{"arch": "ecapa_tdnn", "model": "sound classifier", "dataset": "short made-up English sentences, spoken by a formant synthesiser in many voices", "train_examples": 26041, "gain_aug_db": 6, "time_shift_ms": 50, "n_mels": 80, "hop_length": 160, "input": "log_mel", "spec_augment": false, "win_length": 512, "targets": ["sentence kind"], "num_classes": 3, "norm": "batchnorm", "hidden_act": "relu", "depths": [12], "kernel_size": 3, "stem": "single", "widths": [320], "loss": "cross_entropy", "init": "torch_default", "optimizer": "adamw", "learning_rate": 0.0046, "beta1": 0.9, "beta2": 0.95, "eps": 1e-08, "max_steps": 5200, "batch_size": 128, "epochs": 25.6, "lr_schedule": "cosine", "final_lr_fraction": 0, "warmup_steps": 520, "weight_decay": 0.1}
Rows from block 9 of a small sound classifier, named by matrix and row number. Each number is 500 + 25 x the weight over its row's rms, rounded and kept within 0 to 999. All counts start at 0. Numbers have three digits each. After the name is the row's rms in percent of the matrix's.
After each channel's rows are labels from the 100 clips, of 14976, where the channel reaches its highest value: "peak on" is the class under the peak. Only what is clearly more common there than usual is listed. The data: short made-up English sentences, spoken by a formant synthesiser in many voices.
# c30: last pointwise conv (model.blocks.9.c3.0.weight, 320x320x1), inputs 214-319

c30.122 114:545486526468474512519485545511525518503506503529535495520496530475464463512536464468480503515468512502490522515471519510514512515502528512508499530498517465498492508503491511506472515514520521502511526478504467520473508500471476527522521501517515506465523515501522514526502523525517518503504508503515499502532510516506
peak on: /ʃ/

c30.251 104:500520513546528488486479495493514493495493491519509499488516520467545550493508521513499482485517493486492488485527489513484506490499505495503504506505489527502509486493510497499501489505485490510500507505516520489493499498524509507487495512488491500516485487496477487498498508513479510509496502498496495504504491490500
peak on: /ɛ/; /u/

c30.264 086:524500525485492542550491518540521489539523507536504508548501509478489492538507495494475498530482496527503537543486548516535514501490522505504500523509532487504503544532501491505474540522542497511515520482514487543475514500487481524499496517541507500493499537492497533515495514518513516507507508500495518510512545543498
peak on: /ʃ/; /b/

c30.165 111:486515508503512514531510500522516482557562498512486494544502491512499497574484494491496499531494502576508579586494586505543504505499499503502505497503532495504504588579507501499493585499587504498500500493500489589498499494495486501503502501535509494492503589504505591500503490498502497500507502496503520505499578586501
peak on: /t/; /ʃ/

c30.102 099:501518513495508539545494506540510490560569501521499503544516487482504504573492499498485504539493499574512583581496587508554501500494517505507502509503530495503513589575513503502491588502590503500502508493499492582488501489501491499496500506539507498494504588496499584514496507501500505503499507491504529510500573575493
peak on: /t/; /ʃ/

c30.200 116:535463521476476465469547552467509550459465533522520516465520538548475477465518483485517541476493508466476464462477467514470513507502530522503503523510472485497467461466476521503498466496463546499501529505510483463518501525486486532537511508469530499479545467503541461521509541525542496504516506502522471498522467460504
peak on: /æ/

c30.237 110:532472533462471501492494544498504517480479503525518505479511538493466463482521457457481501495464502473483473476465471510500515505496536499508501526502494457506467475479471506515473480528480506500518523469516458473477503498462467538511504504499515496464509480502512478525506543530518518505504516503511480525527483474501
peak on: /ɪ/; /ə/

c30.218 098:527529536521532531529498508535513516532539519528512513535538539486528527531520511511503516527513510535534536531521533527529513514502524510517505525497530512501530537538529511511508533519529508502523533500514520531505505499511523516517512516528519515521509531503507536526507525529500523511513518502523533524529530539498
peak on: /ʃ/; /b/

c30.108 120:495495507494496505506503544504493518503507505507487511507508510508490492502486499498508509501497497502507502502492497511501497504503513505501504502503502498505501502504483497497509498508501516491497497512500491501513501501502493517512504496501512497498518505500514503495499521496532491499510501503501506524496500500506
peak on: /ð/

c30.304 102:509509510534517496491510498502501506487492502511522496496503512503537531487509515516509508494503499487501492488515485500496505503502502502501505504494498526503512491486513500505499489507490503507503505507509511487506503505519502508509497508496508498515500486499506490508496502500511514511504504499504502504498486490499
peak on: /ɛ/; /u/

c30.155 099:513467505484486496492530555492502532493497495506489496491512515544479483494495487482515519493485501496489489490473486510495503502495523499504496510506495482510481489492479501501498491478491522493503506511500480491521504505487488504528501502496512505479529487503529488507501511508525488499498505495499485494502494487498
peak on: /ð/

c30.263 084:513476520499475494491540597490503566489486529526498510487524525540501492487495508522546538496510517500492489494495492510488520526526529530497519513499493512511486492487487524512537491544492545505510505548522495496552510512517491569539521523488533500503542490512552487509505591502535518508524505510519493565503489489516
peak on: /ə/; /æ/

c30.49 116:497507505497506530529496507528517479547542494513497489543493492505500498557495500496498495551499498567529576576494578503556510505501494505506501507503544495498518575567518495502497577506582492500505506503500499581502506496494494512502498504554503498499499577504501582505499501501502502502500501503504546505494567577503
peak on: /ʃ/; /b/

c30.63 116:541496519496498487487561547497492569477485549527510507490519539580497491485522501501518536485506523478491476471496471513486514523502530518505512523503486502502492471477487525507508476507473548493511517509504503475525508517506501538538518510484537498500543477507549479519512550516536501501512510515531490502526480476508
peak on: /ð/

c30.184 112:514506524501504516506500519509513506508518502523493506504519524500496500515499498498504507513501491508511510508497504520509504500505519503507502511508517502511509511512501499510501509512504500498513514507504494506506505504494495512504500503516502506495502508503499504504502504508513502498505512497504515528511506511500
peak on: /ð/

c30.295 112:528474523452467482481489539478497499483483500521502513487508529495456463487506459467490489486474504491491485491462490516483514499501533496506501516503489460510488486487471505512477485521488500501514510474512465492485506499461472527498505518483504500459500487500502483511507539510514508500508514512508487527509489492505
peak on: /ɪ/; /ə/

c30.259 095:505517519502520553544506519535527497535521511527505496550480498505506496532505505505505513566508511536526551549501549508560512510502504515509504508501556501503529550536523507503509543516549511501503509511510506547513501512507501519513511509562517506503517546507518550509504518506524516509500500507506538532507548549512
peak on: /t/; /b/

c30.124 105:517519508510525496497511505505510498498491493506494488502510520520518516498492510514514499490520501483490483479511484511490502502496492502499496500500483514504508481483503492501519478492477493505506493514506512477518501492513521494497493506483491500517486477506496483494496483496486500494499500500490493490501480484503
peak on: /ð/

c30.21 118:495510509500504533527511509533507503535545506514501495531504494506502498550495504501503510546501504574519579574500584501557498500507499510505509498500549505502513578572511500499500579506583507502501496500500504580506503504503501509515505499548512494504513582499507584501503507498517496500498506504508522513500568576503
peak on: /ʃ/; /b/

c30.301 092:506514515508505549554506522546518499551524512522497495547503499505507499546496509509500504547507506542527546559508557506556508498502513509504499509509550504507513556544512506503507548515547504505505504509501501556506503508502508520500497509551500499507506556503506555510504517509525508506509507504502536528506562547502
peak on: /ʃ/; /b/

c30.157 120:508498515503499507505498533504498506508506502518488506503522513497504505504488500496508503502502491506509500499496497518507501496500508501506497495501504500500505499498489494504503500507500503495504495504504497498502503494500496509500501504507496501500503505499497503498497514493512496498503506497495506518493499502497
peak on: /ð/

c30.216 106:486512504497510540545496502532521487563540500506492495556507488508496503553491510504503511544504503557511562575508575499556497498500498506504504500507533502503516572556514497503511567505567502510501491511496503566508502501502508507498498507547502503501499571507495562495504507493510501507498503505500529513494568574502
peak on: /ʃ/; /b/

c30.10 099:501514518499510564565494521561519499547530507523498501554503500494499504540499501505490498555493498533531546550503554505554509494494509504499500503496552501504516552541511497500502546523553500508510502504506504550490507504504508531501498510558501503496499547497501548504499513506524509507502502499497532522506545548501
peak on: /ʃ/; /b/

c30.289 112:488492502485486498496566538495480542500497539501489497492504500583490487500486489493507529496496518496496497495489491504497504519506514516505504503502500492498499493493489519505498498481493522495501508499498492493503499512489493508521515500493522499493526496503528493503511511498511497497508509506521494506504494498511
peak on: /ð/

c30.89 106:512499494529506500490509523501501523496497500501531498492490500516534533491516530527530509500517496499495494491513497489499498495507516509493496505506507533499500494500505505500529491490491520503494501537511527498539491509527513496522505504500505491522514496504518497503508508506534496503501496505500492514501498491506
peak on: /ɛ/; /u/

c30.5 094:527476532449471506500499526506494509488492501534517510491503529492452449494515456455467505502464501484490488490461486520508521508502526505509503517507504453516481491485474500516465496523487504492521523468519455495470503496455464525509499517509506504459504486512505485517498531521516522507508521507504491512524495496505
peak on: /ɪ/; /ə/

c30.23 121:492513497491503534527513508530508491548559500504492499542506484515491495555486487494502505540491500571514569563488563487542492503506489508503501489499539487496512564569518508495498562494567495501499491496495488568496502504492496501498500491532496501492498566501501573491496503488509493494503500499497524529487556566504
peak on: /t/; /ʃ/

c30.265 123:533471523473472459461480498467516490460451501526523499465525535495476476452525478477493488456490499448463452445479449512458505501502495505510497517501456474502463446446462499507484451507449486502509513493501477452490509497475488491486498506457495503482488445500488448516500486519480505495499511497502454455517449447502
peak on: /ð/

c30.156 113:485511502493506513524508496520507488548566506511489497539512486509494491568485483482492507536486497582513576579485584495545497494502511509500504499497532488500502579586503496504492586499589496498508497492503489586489501494485486503500492502535493503482500579504499586496503495498501499505501501498497522506491568581501
peak on: /ʃ/; /b/

c30.70 087:503521509495517537547504513538519477550554495513498502538495489487492486556493489484483498546485489560519577572493571519551503495489513494504498517497549486508515571572506496512493570509577494504511512492504485574480511485489486485490486512553499499481491567492489574509493503508492502499516510489498526512505561568490
peak on: /ʃ/; /b/